Weights of a small CTC audio transcriber.
Model: log mel input, activation swiglu, layers 16, width 256.
Training: 6800 steps, batches of 192.
Rows from block 11, named by matrix and row number. Rows with one number belong to one attention dimension. Each number is 500 + 50 x the weight over its row's rms, rounded and kept within 0 to 999. All counts start at 0. Numbers have three digits each. After the name is the row's rms in percent of the matrix's.
# v: attention query, key and value (stacked) (model.blocks.11.attn.qkv.weight, 768x256, the v third), inputs 0-63
# proj: attention output (model.blocks.11.attn.proj.weight, 256x256, transposed), outputs 0-63
v.208 103:451440474489401538528474576487478529458471496580545527515551426579528487523522511429467451496471538474562587436455510495510412465491545427478594437574519504451569538549580561521380436547528554
proj.208 095:504463497475608506539463603456371437558439527474614493509499582464519469541491522500510535451486488582493420490516555517492647405450410485482558512464592506506517561482533474511533509379624361
v.209 098:453579515486574556398481450491509504567453517584547535508477538490507519541477457504466504489474495562520565520413399482620506570413577507519656477482479491487552435483416464500514594450519476
proj.209 096:438450475461492556474516524546556580531420381543436522446490457537580483429533607503495562603432459528515461484385522483552467501472488580472435541510537493507540483586481561421474538504533458
v.210 100:483464513510488543454523451520430577454563354521536447502571513477474467576453463534495513444534463553488518445538427485592541531541454506486527553618462490548487454421574444511467512501499484
proj.210 098:510587531580551543463523423469592452513550461559499561529467493519486479457572486471529415509507531571453438581463554545540430562423470533558440471525542501471549435519425494470521557452442535
v.211 099:515509520547407443511533582583550454524578488414543546605518550425491548387493470524506468541476465432508423580590433460453513498485483529437552468456418579509522596545445513445541410562466486
proj.211 097:485470469548551452529506541480462476555586550503591518459481505545511482499505490450498549474502481483491479444440553584468557475560476572407520546549552514516489428507554442565439490542498585
v.212 104:563478563562457513517486496557506372517444559494484489582555509492455455502468559530418552545530497526431437431516488580513475482497530516523497466557485514486423506490476491532495543535529469
proj.212 100:518534565339442428493590497399442529473546527434494555474489561452454462517576453530477557530551507470461615477511474538492539562518539462486586463543521515528601514478397393528526531363494437
v.213 092:516443455540487542436460433484449503502439530402488454449535475510547488589430568521538504569488531613413528453599494507513471530515564449488523476540467409505528462496503463514517475445479485
proj.213 086:490524527449533453587507517558515428515547469506468555569502501524463557445531478506531495461430487558507487495512574569539639487486651559471494429513555453361531518372431479487504513547591475
v.214 094:550516512501529486499516508497581619552493532511452492478534518490481577518549526487532522462477438535503478503398486511487565453552525473483433559497507522517572467511545597483518568491487611
proj.214 095:578576465479562563580500453504595491549433483528521430571451474583518542488443499504494494452523520430480555541507439489479448489444474544488485491495339547503453388484424568446462485483484506
v.215 099:487488504597474434494461500564528560464530503454526428466516492416441574509529511450513548492509551533554500461465479488528445519552482530547568515503542543493498478447567453384504528486539471
proj.215 100:480597593531529493552473564422590475558562477551516444402467531561535433481475495556538476428447490520399531488548468639501519448390564524551503507565482549557499531562468419552465493462596474
v.216 093:577550502486572520469488459475525599442563470533460434469441566377467491513453440530501538442480425557431540524447454422570478524508441517505569438432423510570449526454503425456522521382622539
proj.216 097:477579554520410477528513452479433427528469553438485515479508441486463463469518537444546516553507500475527490533521523461565491542511620516536398491554504482468497626531500472440535471587472398
v.217 097:450550594487534498568583540464543524433505473564557466511449555457497598477516471488480413451583451522532468512492494380583390491522435480463531402628512560540582442449506468511570450562443472
proj.217 099:497490404502521478533456588635544524517524475380565520479559481547556528486455434496536452580389503568500470478468487569521500412467505500506481582480499526561380605483517475576506483491394490
v.218 096:491433490490510569548521409498551605517494440494504435453505497500394542506426531525484470445489612520547472608409456528528476465557617474522570504461598530352536506517447521521482524596474472
proj.218 097:446443474528536555550434486443585582513457507442511420469568529474522466539567533581469463552523471484410565505509498456510459554461480450557442426427508571490530475647479547548568553455530570
v.219 100:503474504477464564503498538475513480441540485545476474519523499528513459461472449542461491418502534481521608459523525438477524491466521560393582441568519433535522476501494561512482508444605488
proj.219 100:547540494484523472449496522482449539501550510362459512478543421484538542464584514584555540534488560402512415542524518536494390436565495411445427535428544543426503545450492410637542570567524532
v.220 098:404540550473455485496457478377593509513493503483587431443461502541475550505482525508573508519529503527492514509445480560546512478557418508469531549513556523451485509497420516495538506512399439
proj.220 091:590507537516556485544481465532467431515497602469472558530523459554530560501508570550551481515525542516494461520502546485567465566540485593594506500481523534493450475486573405639534513510517474
v.221 102:542488478510427522489448475496479416543447528531453480495452423475443584467496512527578458619452538444536431489509409565548554431549479462457507487441481511543567495552480474522596519538499519
proj.221 094:408473481518519545497510413464520414514599597545508440514514487537487544495565461529459509358521346578542507490563530531580473536451591449495532457410493430464504519520488594520413542474444427
v.222 097:453543545459597541557470498497600349578482413376544540642386478436557484444511462470513484528561500383500502521499573594545541559544559555437550486414522525521432499485527508493568533593439443
proj.222 093:524426506631475510381440480498452504606566546516541484492541462550532488505543516528361511524440556497566470490471552484536494477458494468505526405566479419548426597590465430596372546486443518
v.223 100:553479466486523483500558481486502554468415408473576549494464467496540503522595478380433544488458497450405468457572479591550492556351503583494468525530540452595450449543443523427460639408517476
proj.223 102:477560499518453474463416558467462439467492569483478504448575564562471521507391550500464501588542463463528495523441523438574581566530495489428496527612543498406517491595493457537522564455487486
v.224 093:459512609467566508554438475477559493522661503503472471485435428436483492579470440521575486531484519478576484508503559410369409393516502534503482505526471499556580512513567559515490418492506531
proj.224 093:499535516569496458381495498469466521565425506454446461512497519418566453431459668478439475480518464587540537508478485507555528562533518490528572497513536529422423446565483539535469582407534520
v.225 091:505492557475492532452464454569486581476477537503595472532508419432520573554432573550519479514481513416503526559445510481529506385535493449506492527517464561463468512465472453543555515517531464
proj.225 090:470464448544414434496513422517560414448466517423422492552467500548472536457474501523483440435567502594462384392521468526500462660498559447502514545524422553475479510598514452464522501505461534
v.226 092:512597450464524584461555545462457564459378452424558536497495571558496463536607425457473508456471506532447519503554417565478354397517541459459499456464548485455549442419583468500601423446511567
proj.226 093:500456414487517432453394481521497435451556482544479542433558418489444520511509544461550485568523501528542487506509545425459583490466509488434574661518521493533407539498489494422389484516517443
v.227 091:501477513492555456549481588459588541475609420425568609504544484620473452481445500506477528424507579495498552422454636523443481455589528492472444518566550458548402535515560547472562463525489545
proj.227 093:489425506474502553487542486576382426489404596553465472477480517467522552463530439585519518533508597499443498528497519556532393549489451489459494523509512613458487499573405439423447361432508505
v.228 093:454489494497501563558511496537364565402515496482520479506530478444539472517517521479418436506427523468530529515553585504452445443481541439551441495433524494554543516534439458498453472494482510
proj.228 097:524436436551515467446547387452513416512470557526503493566547470578457518575514539569498506468564503498504360569451530567519483495471518546503494460495546624617480465515574534469546463441531520
v.229 094:600513488521483425431467421577504521544458486470473510457540490547577525430440530463490427487463503436543482460491451561522405512490520452502559649510481608532471489493397445435538486533470488
proj.229 089:500513456550608476457557544519487466589576517495485491517485466494607460447527531580495613427493561548568460520536533536420559510375429492454411403513572523491415549467588426550509566441468547
v.230 093:499538486482443497464605448466402487489474530372441423497492467466466417504480503431550471578457510522481515512531472514486467563457516440444534448431394582474457470524485506407578604470560495
proj.230 094:515491508540439478575504513530594541507526496500596590487532499548540579439530385425517444440508472474536465549489529485586457436476500553520485508452552467453496546449554428428435423521540446
v.231 091:532394413456557542518524491488609523582521524511518517468533576561529485512511507466498507504428576512499484567574521499469443483540540546510472542437461533521500469433474607566420510481416414
proj.231 097:543578543551489501387559412574511552448464421486489479496421500444607441523500497547534613527558497502526469390554538557530479475389447427488531514492476508569495473484520450462535588451520561
v.232 094:485543440453495516497377518482534520595504512499547526471540533529552597487552551486592481561526450527591589493407442493531442383459445382525472543603489488582433403462472540448448475537560529
proj.232 098:506492574482558491462464482432522478563505427473422459492373590422336512447520475502455500524452571490425466435517414566476586535534551468494525529485568538531581454504513510585530487515476502
v.233 097:503471486457578554499499427497604443549497468515492483494427480516435578442448471459646590568444498515421524469485436546531573493463542473558457494477529506488516519588488365526601453643477501
proj.233 104:506597558480502501525400562520474445491510561512510494432493582501524444530538483492498564582527487508443502554447517553491537514503450510422523552501489520411530484462425571483376593458413526
v.234 098:570446488491459466497517453440480574517497478394514505485398553449489494532473564486475414469459511481571509502455424486488493543498573466490496468558443448541426505588501569455561612446503540
proj.234 102:564434570394558565466468499504574436495510449515472573461564431458496555392625455446521487531475487537470537471521550496430464494457470529553494626541508522507589483420442432453518443528459524
v.235 100:347392514515399458539538530523450506513501600485550548598424467471488468547496456516504471550491554511481521452446477497517484475492533447509541519490526489443501610459538470511432498492539478
proj.235 098:531403449415519586454510434444572528545477532557478504464479528555467607488564478556503459455466461524470489473492463399529483550539432534455480447505452562534492445405509510485490457596437496
v.236 097:472401480425478560432478537506457463519498511485452494415562405509615452485573410486542554510439528479434518524483499473538558507544510571469571511569478507465568568517500515524466528456530497
proj.236 103:491498511438485413557461523427587559485542422529506513497489457486490425514535519515469447488489476591584353567482472501469552445482449500525496476441522430472491491481482523516511476479532464
v.237 091:511516513512566432494420460531519589502482547491465384478421570460554462502494507523483486464448498453453476422557547465554515460573485499598458481439470494469501574587496522536469445528510470
proj.237 093:472443436568472506604433482416441421450512547521508468521507442573572469462506562488496524492570446433631604516472509490521542548431596589398486508513428516518539433518562418548501553507521519
v.238 093:426504533596506521620470533447443506592501504466419461548587558586537470497493524509501475506431528475599538408512493500443516509556530556533458505487530449479547495449587457501563413572419488
proj.238 102:537451476500574471565482433553515517571454450579472569497500356466517552492540481453406463518500477417483484453510561474546512405445516521460607458476447463517483517530452630486528520463515535
v.239 089:456479554513585572472482432463539493520497517536570517526490469455479437471534458408472531570485572525517465573511523460603492587540478604472477557496540543544603481495570552541444483418608432
proj.239 093:435494500470479501517524443453492509488425466474483550526481569492548479551434554588513543538494389491446554544465522582510539446506425478459414463427404496461472479463419484523485511543513421
v.240 094:493494537519469467576525503449545474464556605488589535484514408585438414542490540483379479538533457444439532503487522472456580565575596494456505462464521428539498529520553547564506526503513490
proj.240 097:514416517455534607477448534475527501521455505534477481436458475504588534431485435441547515476545552505528432395502456546500496406476515557485451485434560556516537433463512561518579526490507531
v.241 093:458530578521569418532509513550547556484372534480462565535515454479441494494446574488438513501534513455499471545554442588476450430520543475536384548431422526434483578574481417400452584606480458
proj.241 089:522487382534513493514484525451531573500528539512548520454487502521513513401509520469561520460440557508465525402461611535499604522471415496423530528504368417482549477477593578536531387506520572
v.242 092:456515477560482476466458525489428591569456437460529455555568444543487425484553511493410491469449550577529526462510459419512402466467484482431493492332557469452540569505553538603538538502422515
proj.242 091:485445512533523474489535516573475521461457499431399512465488582493515462499567563513589505527553349484533408522486559566512541527597535512480377623540477428508572513558498564460437533577571441
v.243 101:460447597379419487463531497390504512549470485518483544511475494455414495595450428512493461537387502405519523482484525474498482408461514595474542454436544561392433604515486521575463470487550526
proj.243 100:444545455518501598410517411506550556471507569474468465562494536632467557572576625450470545541471491421619485544524481489451586479478548444450379527480527505549505438531511530336480487480516467
v.244 100:523447532523418537580429513411506494532533501543506484524456556531443437454490428571432383543613547499527498503455509458486523517503621389481405467555400440522520537522574537532473540504489442
proj.244 097:505554509455525546486526445369529545431484492484481566543524512519436517593391506530501525470499451552514516474523490590525470487449529548563549493416562422527461517496480468497477512454456486
v.245 096:617537365491499418576518418529419512484596448431454509437541534550550560479498562557495461570453474420513529535467483479554596499548431523549522457541410577515462425528470553439562536548593556
proj.245 093:475492579496466530519482493533503434530471439485633417485549525475409430475448461472484533487510548556436505523470490497556384491488501502471523576560490489490458549388500503558629415481467565
v.246 104:386538428523409475461453499530443529516463419455482527475508552474501534488645369480502582513512473590441443516574521433544468483466484514524440520483565501539507468527493507464532502447493547
proj.246 100:480518501463590451518516504654476551549533548470534547516593468470465520457435493542410440577538495497384503519387472435407549502596504545549508520518387422438483524450489408538541454475487515
v.247 108:433504513519536550449560468515565426452508528510493504495507521526527532482585581464549487506546533538509506594501435519410529480539474452554510517555464589431459480472452603465487481458354440
proj.247 100:567434435564610498498498455460553451507473522472469464495548480521512523500483528473521535401498500543447486508480625412502481474505452551588535409421586578435504537435541451534476487457521441
v.248 093:549534430618423534479496552486509477503542470483421489556427442533398561446477488511340452505477417487588407492493508498493476549459535541444505523434487427590584503457451458511400489573442519
proj.248 095:471577460454476452407483529546465438450414402590510439447589494485564495455509462483598567428504531478447464491448480553512455555544500522547439535544555552541387540490493581542507544440488518
v.249 091:536509479503469469478489483445501525509505482479477515474540584496523567537514506477469451467538527398428444565531465513448453466471549474535459479561483477437503549557429438518525583446382513
proj.249 091:510488532617386510504444469508454518522472559488486446501576444559388460486609541452566473411565499491551483551561548499498463462555448459489496547469514442509547482412555474431501408491499517
v.250 091:471497556448443431386488515499467501524576435453418506556557503521534533492485478436447513482470513549517492461527558521526378503467538517539546547554443594496522469434549447535483593508488539
proj.250 086:486508483545526511477502491476435476527553433550559477534448483553469480480534498575531494552429502540496422505513485514579383524538472539460534496487471488470539444536427538448478560524567498
v.251 091:485415570485443538519466472463490522525596569416466467525529487499503473526519439464564577458514588509499596397462577497530509496450464515452454437579536523414460495442491530461527522555441480
proj.251 087:566562511543496416503444449371512539592446523603524558454600517516547553559423585551520565569591506522542449568488443531537408582534458426590614450380521481416542442463502463386460507541579510
v.252 101:513529431490423465624521465406542566506539469469532502498528523515508456482559531577452419487445492424548492455512511489560421445531423547461491545513481484523509513493467437513486447520601529
proj.252 098:506589453501541564517532499542519472491546487547452474517411507553528517477459469517447500521586472549415532471478428525510467498549530469518554539380532443512488554420385513533440606482507491
v.253 090:458492542531508465505426474444478598454488483550546476468482597463445514433469468484509498504537544503416465523425533502402509407525477425506463503523493485508577557371524488478468445460429435
proj.253 085:461459517570493519489456532480446511563450564536481497462552545564471460518488567555501436497473488509534545437605524530520635570455498474459449504423533464508503489560462459569538463574443409
v.254 088:518505504508565469491396474509485509535459562506520515596456433490576569478442653584475409525509436503504537508538490525514433454582493536531457467560396534554489430511504436577476509489497459
proj.254 089:445565468474538498558525495512510450436496382463498474493474476583491482459537449525477452484508546503481488491630455543549468447368484585477519474465554482526565481522467443484533509540491593